A small multi-label image tagger, trained from scratch: 97500 training examples.
Rows from block 4 of a small multi-label image tagger, named by matrix and row number. Rows with one number belong to one neuron. Each number is 128 + 24 x the weight over its row's rms, rounded and kept within 0 to 255. All counts start at 0. Numbers have three digits each.
Before each neuron's rows are labels from the 100 images, of 14976, where the neuron reaches its highest value: "patch colour" is the nearest of a few named colours to the mean colour under the peak; "strongest on" is what is common among them. Only what is clearly more common there than usual is listed. The data: flat shapes of many kinds, plain or patterned, on busy backdrops.
# fc1: MLP up (model.blocks.4.mlp.fc1.weight, 960x160), inputs 0-79
# fc2: MLP down (model.blocks.4.mlp.fc2.weight, 160x960, transposed), outputs 0-79

patch colour: black
strongest on: white shape; gear
fc1.280:123118171161135104180150120098158142086145138109124155116154168087135106132121095107139111157134135121110119139127129134149151079120168126098118164117126109150155172119126093099104139089103145113151108155110108093128086144135097131085095160
fc2.280:110111132129085118155151149122115109098103131101146117105131084120135165141156151121188135121096165118114141113125127110165124163111077125149117125127130170120124118148146164154129131136133069163176159065143147127135124086107127120153139144

patch colour: black
strongest on: pink shape; its colour: pink
fc1.446:135151097180149095080163120174084141116123140133151124119154116133146117206125135117136141151117128119094110097174152108157115116142110106080090099111171101131156149110127152126090162140146130114108104174127116094157147092136095152124097129
fc2.446:097127120124100141097148114106065114137135111119116066151149123149129179113106148137122172102151122116162157177115122136126107145162147178111156113123113138084142105112146110127098113115155139146122109127156155129122155110180117122125131078

patch colour: green
strongest on: count: five; flower
fc1.465:150120146089127107138142109138137123119134110191134101108137175127162111105131100144101113108144111070123187103088128117098144153088161102120128144156142138104137130148144133093169161137145105125165123101141130120166117188121120124131132135
fc2.465:135141094139189145133127111144165118142162133101139128145120065139120154155081182155094156107097163122136121120179133129162081123161101145102137135125144158123110138121083139135111094165156135121085093152102142121119149085120136159127122125

patch colour: brown
strongest on: red shape; brown shape; its colour: brown; its colour: red
fc1.749:095165100105108108110135134197102112140093142155111109098164128090170116119132138135159136138129130117151106104146145123124160163110148118066131148121128117140143105145145103112116106138125097141126100149137065127148113107136126115140096131
fc2.749:167153085149121119137131148120110180180106136166134145133155114100159125107155146118159118114111125135102152083153141095144127125124099168158127155175131104116138123123079146126128123134121085148146090120115142149142080124105135127130197143

patch colour: white; pink
strongest on: drop shadow
fc1.342:124140116103135108128157098196119138128117136143116140096141125138158114158123115108119134165122146133165148044105130151133141135108143113102143106171137146131093119173143139090131151133114128133120114139120107080164100134105117144099141150
fc2.342:150151111102099112127118069151107101134161107146103154113135156132102157094107100153196117133140100127144147132096109104116144151116126120166139119108148115082127075082150126113140118154119135119172159093086093133121139098133140126161114114

patch colour: brown
strongest on: outlined shape; black shape; its colour: black
fc1.413:180157106141150097098139109150124150129101129143138124150086106109139147136145127143110151182132125145088122122163112126103181100106114120147071132154181120077136153096136103103142133123123160133113177145129128100161137142164095143108127131
fc2.413:137137141134086126096113102125105141147099096155138112125111141122147127083116115137133147129172060120127162106113128144105138188156138153127160096188152134113136122142156089127117133171100124123147140111110152079126143089189107136133147081

patch colour: grey
strongest on: outlined shape; drop shadow; teal shape
fc1.70:160129105157149098126163098125146148152104149162085140128149119088132110165158125132119094191138132113113163066149115090129173095115148126107124159163168122075144165111118120105135157130127173112141134141112098098164085120118078171091114130
fc2.70:109121116147112138103124117134126136142127092145142134131038172148114125087122144145157181116174102099141117141147139127140079182153111138136120127152159140113160087124150114146097142163097124115118129115107180111094148116174118105161106093

patch colour: pink
strongest on: black shape; count: five
fc1.170:122162151139154110127143103146123121178132102149144124142153096180149100145123129057111118162099121081076111123125121148084149135130144095140100128128138120057145091140147160121138100129128113130127104144157137132188135129164131142117119150
fc2.170:164145154125128134117062151111157170122141157101139119159154132084120125186119111117097114139108099157157061098133128161151114122114122131135109099112141135165170160146108129141150144173136105139097136130116132148151126164094140159133177101

patch colour: pink
strongest on: drop shadow; count: one
fc1.292:161148118149110094109150106158129139144119126166127110125163130145130104154159114141104111127172095149143122059131107086096124094109142110109108121159139148134132128126141104064139140112151124083196144165119088090166103127144117165135117134
fc2.292:132132116155090138103175092140116093121103120150149121145099114161124136131117121112137140154172092129129160114129100129120115167141143124183137133139148144120149081157109093126121164160134102094125107074111157108131121111159126118126136127

patch colour: pink
strongest on: outlined shape
fc1.11:128204134161140106090145103139100125183117125131094131122143119121143099152157111150116106142128116132150115127150099122117146109116130081105101129144165105107120148126126108087123131145099146135145156164145099121167119114139133143138097168
fc2.11:118111112161121134144110115153131115125087135162113135156113149118161135137142119134136120148158131114122182131126126127104115149158129075147096078154160129127137125127155103139131121144142120089141128082115118098131105090141135128085111143

patch colour: brown; black
strongest on: drop shadow; count: one
fc1.230:150156135147112116138155121155113125122133146136112118131097156139144135161119142122126118111144103128163110098132104113113097146091159122107107103128128124102130143142147105092147174157143123113183103141102085078167118125152151148147105106
fc2.230:145129142148132134138160101144106104145152106165074100089194163131108132102129117148137151103143088081152121116112139135125099138146146135137155093130165120134136113126123107085149181139142142108111111150156123107167172162154123145131128105

patch colour: black
strongest on: blue shape
fc1.136:154130118148108093100159109127110120145112133163113162125138141168147116168152145101102139176158104116082126109154107101110113109071129146079138153149169147103119136161135094095105188100104123168122133141131124132135110109140087159121118170
fc2.136:094120091148103147093167099130084115175100096138149134113151132126115104107112125117158106132147136100143118143143104136088110125119137154133148144150116088098132036135148106129116117128113147166111110137131121135116129077177082139091112145

patch colour: pink
strongest on: drop shadow
fc1.542:160153102110154092112190108127120109138085119143173148138132113111118106164114129127116104114123142143140146074163119086091120087106135127126119124151115103125123141178119153123160140124117092116151128146123111124140091128126108172141153200
fc2.542:109087151113106151146132115166143072108114125133090142113188110099115130145150124091118094150133110155120128113128162134124123137087077125146104127160137132148086113132136113110166149151133144110082125147163083166106139124106141163149172140

patch colour: brown
strongest on: black shape; count: five
fc1.559:145145089107140107144117122099133155152103152159125101152101117120137132153172125119134108135151181128139110107127178123138087148131123143108107095148171174068137127143191140137140132111123128126107131136166144125116142129133087136116169104
fc2.559:116145132161094153093145125114090137145143095128140118153147165146154148098129108132136157104163101116142136171128051119146100133200123124095120155107151112164090112135105118149140117146163146128148112111141166076107119094169135156133112129

patch colour: white; pink
strongest on: drop shadow; white shape; its colour: white
fc1.72:141154117132133119137178111158133141141115128138127110100120140178134100150135133109125103170126131143136115056119133105155088120113152108129130102156145107121125162120158144065127186106136119102132127134130107083154117142138139146119123178
fc2.72:148146134147080150145128080156107090120114130154129113133094159141135118155082157147150141130156131111161145134095125123101110146083143138181125110149116107121114077099140094117153110099113104105153133108147139139152122115190146139138140103

patch colour: pink
strongest on: red shape
fc1.79:137179133121130106100153109134124139153138104157120110156139105133137137164104140128154149166132132102141121109122151127133137107098132096113096083124185150068090130159153117108120130139125134118145160144137127091152126101149143135113123133
fc2.79:116118181160106141117151065147073104148134092130098117139133142095187147102097166112107107083127096100150125171100130107175126121131149110165125119162098104111094093153129134136133123122097129104149130122160131132170142112166122157130122122

patch colour: black
strongest on: red shape; drop shadow; its colour: red
fc1.707:134134154148137111116136118180110133133144124152119138130133155119168115116153113141113102152128121117128108107130102092104168119093150124140105118139181122098123146132158103089135118154095143107161145159102076123141071145126112156131108158
fc2.707:127150167128121131103121077155104088144126115189130132149154151098155145094120119138140129140125132084118124103123139112125148125137106133148103095144153112095125091111149129095143123139120130129137095114143097127140144121145109145147116144

patch colour: pink
strongest on: drop shadow; teal shape; its colour: teal
fc1.66:108146148158145090135111097134120159118137149153095131134149134121113160162145097097103121162106136104136179087144105165125148136105118096129119108131152111061150125159142105089112163173098156108119118117132125107142127155130135184087133133
fc2.66:134144109153135169096150082117123134134126093137118098172158134124186148116108102133125116108148084103138136148143158132101167129160111150128125100113142146129153103187159147123135134155121129121168106167129160079168129139122143142109102103

patch colour: brown
strongest on: yellow shape; star
fc1.148:130153144182112143128148097109152168104119148141155130102111100126110144129117153154117158123119128115146087091163123095156137123100176080093155128138151159077156122112132142109100153073151145103151128130139096116155105134134135141113094151
fc2.148:166126112150107149129128101111149092124125108145153154122103177140125108145115116151107174137152130094133142103141127130115088132150177115138096107125150102138131085089115059147169158146134105099109093110172139121134145125184138114109109134

patch colour: pink
strongest on: drop shadow
fc1.700:116135078156139127112154113128122175168110120164163148132126142098103149125104084118126107194112107150133118050119111108114115095139121110092144143109149130123153178160137181094111138126158148118143136119110133130119107138111121121107143175
fc2.700:125134122138115103122171120127131088127119142113156115144099107141112125120096108110116118103184151123076106135153107122121083150119069115112131153126142193100121125173094135146108134130142180141100102160177176156130119125166137154156118118

patch colour: white
strongest on: white shape; its colour: white
fc1.710:132178160125113118106116091138098147157114122109095133091129177143154107138124111094123125186122129120128146106103081136142120158110172118106135167133131118125126118145137088090177179156131116151157137118129099112161084153149089126128149155
fc2.710:135128108149121113105157110146112142142153110123140118151125108146081137076142099127121170129123138126120138132082148055138117119158098169092138126086127116148069139115149167157131144110124172184137127141157137101120150126139100144128133137

patch colour: green
strongest on: purple shape; teal shape
fc1.123:121087141095141104117173095167108122118096149143139121102170117153129129130086132132137109103097089116127120144110113094130129141136152092154125118156123134135151133149144158122156121126119083110129108168106109155132114118119078194135129103
fc2.123:125164126141128175118099150057129147159108165104164117140082125131089108145140123107135143143111141128145117134140107142114136132178157138156123121137082118078131108068124110118134101122104135123134089111129144157156147151141109089128091164

patch colour: pink
strongest on: drop shadow; count: five
fc1.137:142137124096160138119131131133123140153110087117124116172136082133126148172126146085086131187132146155143132054127098085094143073102108110124100127122110116092094130114161147118130120153115132120167126110098097093142104117146106159118131176
fc2.137:110068153171116156162093148118139141108129113130161102140121103105144083124177124112141125137096109128089089144128158117174087149132106124200108110154076131119153142110123128148098114123114146125130124141127111151114157117102150156147137166

patch colour: grey
strongest on: outlined shape; black shape; drop shadow
fc1.556:170137146149121096095145107166149147141147115113114136149133115125125102139136098139100131130150091134135167051110091094148186137112135118126141142170158154106141145124148132059163137111136115092170138142114122104176107124128102177108125132
fc2.556:130122130147119106143142087125137126126112101134142133158071162168154113149124131152104146131168091127135150120149114086078119150137165121137115148143164126111154115154102068141131157139127127089133092085141149133164127142173143122142148117

patch colour: grey
strongest on: black shape; drop shadow; red shape; its colour: black
fc1.29:148137149135136124091122118157107126143095142165132131140115107144162131147125149120106159131128123085126153105147100075092144116084155086145143145131175163093120137123126137108112124153133132131136172150081090120145114129119095149107127177
fc2.29:105133149143103118105125059125120117132133108123139118161102125119156130123099125147144138133125102122126104110150152111107149165081115121153149125146129128124179148154162117113090140136133126134116137149101125107151116127170120153129114118

patch colour: pink
strongest on: black shape; its colour: black; count: one
fc1.129:148175112129128128136150100126132146153134128144121120116156144175128108156122141086122151106136121065130132111128128122162080114113153100122131125145149149079118094115144133090153142100146135121163161141119121089177137126193138156127100142
fc2.129:174117134157110170146142145124153114146079162130143098111073116142124138115121147113145177131132111117137150122143175120135084127147134182129131150156119135160152103101115121137129132139105091112119125093114151129130160089192127132119145126

patch colour: pink
strongest on: brown shape; orange shape; its colour: brown
fc1.640:112165157128157094087186119134134121138153117119144115118153132123160090130111119100119101150099071118120109116131141138105157093096141102117104125120120123121144114153143164086141127106163113154130139177087117102179102139133127139117077147
fc2.640:113138117136112103093084145110152120141156195135163123131143141121093103133157088157132134149151148129122126118126070130121152116157147095079084155119139127152145129107103121143174170147090151119093105167142137100111120191132102139133139104

patch colour: pink
strongest on: black shape; frame; flower
fc1.139:114155148188171127128139105130087166145101138117093141135173124144154109173151136127128106180110113079106142114149144138134124162123115133132122128127124122128138123170125169104118136151101141097157116118078102131169115124136168135091118161
fc2.139:152116157125087161100160132176097109106146122114092092108098141114108168134118136110164167097134141109152142109129138139146126145127137101082158165084133111128135128119173092145138167102163125164122181107129114107126126148157123076127156111

patch colour: pink
strongest on: drop shadow; black shape; grey shape
fc1.60:133108138125123119156131130122127169102103152152141152096130150181115101150156120110129110109116133101111151101130136097128131150117135128120132128154129124091161125130163183079143117110092132096149112126092104138142115155160171121122126172
fc2.60:153111133104112093079131137083125122110147129107123157139142171107134122126172083127121106159148140121099104124076144164127139122106094098136117120113114114103122119171208113150174140100136153141139171095104107121121106140140120103090147129

patch colour: white; pink
strongest on: teal shape
fc1.523:149158124107112100133114110133100153134096171134135121136145127153165113151169134111121143129140122079107170132125107133121139123108135145129147094125117155096104105150163171109136127103090107106129124103075100117119157131189160146108142167
fc2.523:124097126138085067147099145141127111150124160134169172107156107118123114123154117085068083125144117170094114130161125112112152111085107154159116113153080109139119118160081107101133115095092132125126117148142097151150114124134142133130144150

patch colour: brown
strongest on: brown shape; its colour: brown; red shape
fc1.750:169162129136141075092139122127110148172055156107097116119120153094193140113127136137075167118126124107149153131116160136130164139108109135105120111176139132149142119158173148099123130133098101123122138156144138129173108146141131137122102155
fc2.750:070125139113117156142106107122132105074196088125181164129143135178110132092133119109137093144125128141130115138120108134170116173106141099165108110155101164098102148116092091141143131134188145123152125104105100153100122133090125129171128100

patch colour: pink
strongest on: black shape; flower
fc1.746:149177118142181106120130115150135142136096074108119109136142143141148119139112109075118117152125132106120116111142142121090146068123113135069103121094120090157136130128143148130112145084108104162127166143132125123170123143158144171114127154
fc2.746:095100113140131129129116093127122122127136147173166115090148116178153104121130128085121091100159155122130167140143107100093126142135097144121149118137113136104142107109111122147144142176173136133099099118166116133127117107152114164127122141

patch colour: white; pink
strongest on: drop shadow
fc1.754:145165141130133117122153114132139150141122152117106108108099146151136110169134120123112086142158125141164097078142109082141122104106150079127109108165133120120108130131128145079153178107121131116154131155113095082178102138161127141108117168
fc2.754:136135134135092121122163126144103123130097128122134120145106137144173134167099159127141151112180080110113156124163141111110091137107124117186117109166139122131134073131135092138137154118095081102149111116134132128156098097189161136137147134

patch colour: pink
strongest on: pink shape; its colour: pink; its colour: white
fc1.140:135158092114169111110145118129149122130127167152108133095083148150127121145098145149130127150146168160152165107147124155094098144148159108097123127131170156109123159119135096103110151137130089097156152142146101124118110143114115139143112160
fc2.140:120113154102123109112178116054112157154119119118163100154110137125156140100121083139156157104095130113103109163123141090150149126150139098109148147101115118093159165167131164160095121111118129149141142130148144106124144098130099143088104172

patch colour: brown
strongest on: drop shadow; red shape; count: five
fc1.93:136126134140174087085139114168100124148133100139120096131135144142118143158083103097118107151137118113126115115138116135044105106137120085118085148164148155121141129144145109115112091128115128105150151166146146153143117130114129169154140126
fc2.93:108140089150108144130138137095149134135166137121187120142190085082169126110149144104120125091117087117141119101108146130159143100102140126178136156140119180135144131132087137105133124144152132088113117163118135081128134123091166133151128135

patch colour: brown
strongest on: black shape; drop shadow; its colour: black
fc1.412:119161151130107101103125112150082158166096170141091150114155136112176114143140121164093114151141124119141125096151134125142149156110136115105117143133150145101137125161168101106100131153090115110128120124125075127156109152134142148112116182
fc2.412:114131157163159158100146087153073165158166108156149089132158120124128092121145102090106112110099090151132132163132129107149098130147121179125135123106122100125124111137112114115106170142117171104106102145167115146135121136134115156115160137

patch colour: black
strongest on: teal shape; its colour: teal
fc1.462:186147131165134097135130113098135135108179119110150138149156130089132139151127099096131144133144114116108127118132120095157156085100122115125128121104124108120127134136123097101108142100128197170128096140168110080161109111127101145100130123
fc2.462:132137125121088145140135113091101104120096146112136138123153153115124155108147100127171095149132133124098147104062120170080115138078126120156130168139128136133096097168147155147161093133129112133167142084082139120098088132121150079157173133

patch colour: black
strongest on: red shape; its colour: red
fc1.529:163136111136124113125136115143124124150124145163140128151157133128161101145113130088121134182147128073117135093117112116112117097068139096094144117108157149095117159102174092097144178134142103110129115137101106097148117110145138132107115141
fc2.529:125155148141117139111132092124103109125124068149129078130116173191165132100103087125098126115156105119128157137106138095122123115162138136139184143141163139142131120149134099128124166143135090117120124116133156076129152178196137150105144131

patch colour: brown
strongest on: teal shape; gear
fc1.25:184153133171152086137128099131132167105096150113158162127118144103139123154106107116123123140087143110123095123172143166163101107122129106121058109105139118140168178179132140129138172133083130091120127136117109139150128141128146160107127154
fc2.25:146117117161149109114087089157126087170091153168092119122121143109104131134105122097159155120141176133108087129141124127111110121153133126122153111133149138104166102124138128130122121137160137114160131105168150146163156143116142161102114120

patch colour: brown
strongest on: brown shape; red shape
fc1.496:155127105103109110138126101144118138157070157165112119123102144148155125144138129136122142103148144141154193141162131131068136078102146130119099120133152138112139186164157108087121100111134103140151118136123117124121125165122121130148116124
fc2.496:109141145119139136110154093099122103103158106128115122137157103116163135058130121136146083178141127108159085164108116110138181097143108149158108083098130121155124127093118136155148126160134116140134164164136135122138141119108136187136133136

patch colour: grey
strongest on: outlined shape; purple shape; count: five
fc1.98:142144143134133099143121095144114121154138125134135121137156114135147108167122143104088107116109121135087144113144095117132125106115141127140124155105116095080119143163093131113156161122076162136128092107124123117144157150166126124077100146
fc2.98:112135162147092134101147120110141060142139141073171144146137171125113138085097096123147088160116151129114098118103113147154158169096119162148163115107098133110125098134131101140152123149128165154162126112072136121122095134151115109148137093

patch colour: black
strongest on: count: one; its colour: red
fc1.745:131142114106119099129163109145117139177125133135119142110146148142139075136130132140153111187115099110126122108109113117096137124123153118102152121094145091138120154133157110058142122076153124159132150130119084111141054138137118129130106138
fc2.745:122188115122154154089137108135150128147154134105160098187100085128143123121109138085104157099124149132134159141135150116165099141129120117135135112134096127098149126115127126186114130150112130107110099134136177069152135102135117133112106129

patch colour: green
strongest on: hexagon; pentagon; largest shape: pentagon; largest shape: hexagon
fc1.225:158134104113131099127141106136120135155096163170152149136098114115124132135177098149149098092142119107135161125186130053075157128104149097116113084112176098117164150116140124109156138125113127125139157165153078137164110112123102136084110147
fc2.225:083123150122136126152119113082160161117137099132160195128145136116076121109130127094097112147123127158118108141097117149162107139135146168138117155147086128114099105151111136118139109138132173103106092076150127158115100126084122125147113096

patch colour: green
strongest on: teal shape; count: five
fc1.753:119141141127106146082202096128072110126102120137147098107157125146157118129143141135144117130145089143153138127111117139103116125108163134092133166131146131121140145204154125125136148098159081131169136137115109136119066099150140129129122146
fc2.753:096158131143088109107109115170071156183122108118126107149146128134121153119124119113134129104151132133154140143140150089128146105157093109110153110114166121114122130110149111107072128140122141144116101136135137073116160128162091156109116109

patch colour: pink; white
strongest on: count: one
fc1.428:124142121153127093139160118136135130142085141169107110119138131142170071150152137105138127151163131141140158125118116095137157087087141136112098081130150110157079157161168108105136175102101132130115071140113101095135101104122128121148132123
fc2.428:144152154133120107134126094149088109128166097111101075127160119112145104121112122136104100105135103105170093127105131122131126146124134147143103105140107131145123109128091120128145133153156141080133129169153160127175171147179143193126107107

patch colour: grey
strongest on: teal shape; blue shape
fc1.574:128114141134127112106166082110122122129121138150154114130171126142096143189146137131115120119120133134107126083116104107053116092067097084158142148152133111080144137181148128103122160080122106173165127113106126146121091137126133195091157176
fc2.574:114143122078088146124156117125088112144115202124155134098085118126146158095135139136159135089129139093159144160173146126142162189144108161126098118115137128101122130116101100131140112140111112140119119165150144120152152151150098160135137098

patch colour: white; black
strongest on: brown shape
fc1.614:161154147134112088132132115133142148185143090126137096106186158096140128108105103152150097159106094084119096105112108103101137145111147129130154117112120155110154109169162139084158130127143136158168121106111132099147094157132150132147119143
fc2.614:143134099114150131129132082119146117104145159103152152169113104150145127172110137084108155108178173111105144148137144136135112090122116074133133127126117143114142142117137132172116134108132136110129128150126126107141139078114125148050097132

patch colour: pink
strongest on: drop shadow; teal shape; red shape; its colour: teal
fc1.469:144166125135123101122123101180122131147116132142099104141181111115121108159122133121137140111108129139142160083160091147078144089100144123083141122099157126131127150157118132125111147151130137136126113129104134102120115138153095201116119136
fc2.469:148144172131130145113111122131137124170104154136156147104100107105098147139141137088130129159107166076117130114163140139155150099154100133146091082168106111139101095096126126138157143123072132132146157119142110115170136109148102159123106141

patch colour: white
strongest on: count: one
fc1.593:143143139094097088128125140141127125173153105161099103101097139164126122112117145087131127156126136087126136101130095095160105131089146110124158121137138127047149133124201139072166133111133113129128155101097121119130123150132150117123131138
fc2.593:123063121109160103128125206110168147119132148146166143111152137110103116121117117128110109130152128130076098125143124145121127144121114111120119134139109104119139144132127136111124117123101167144120124152135119143123127156112127110143134109

patch colour: pink
strongest on: drop shadow
fc1.172:137162144107130125118139125153133173155087124117154090135120097137124091140137127118139124160126136130141123096118112087120142136130172112154150104101150145116147118131165173124154164145124076095158156119090128104122130114158106194130096159
fc2.172:075112152108122118177106152145147119082122107109132126093128125097135135140148123102151126114082145104124091110153153107159122170112118087155111075186102122125152116118152161117122106133111091138094156148196100163132160131109152141141158156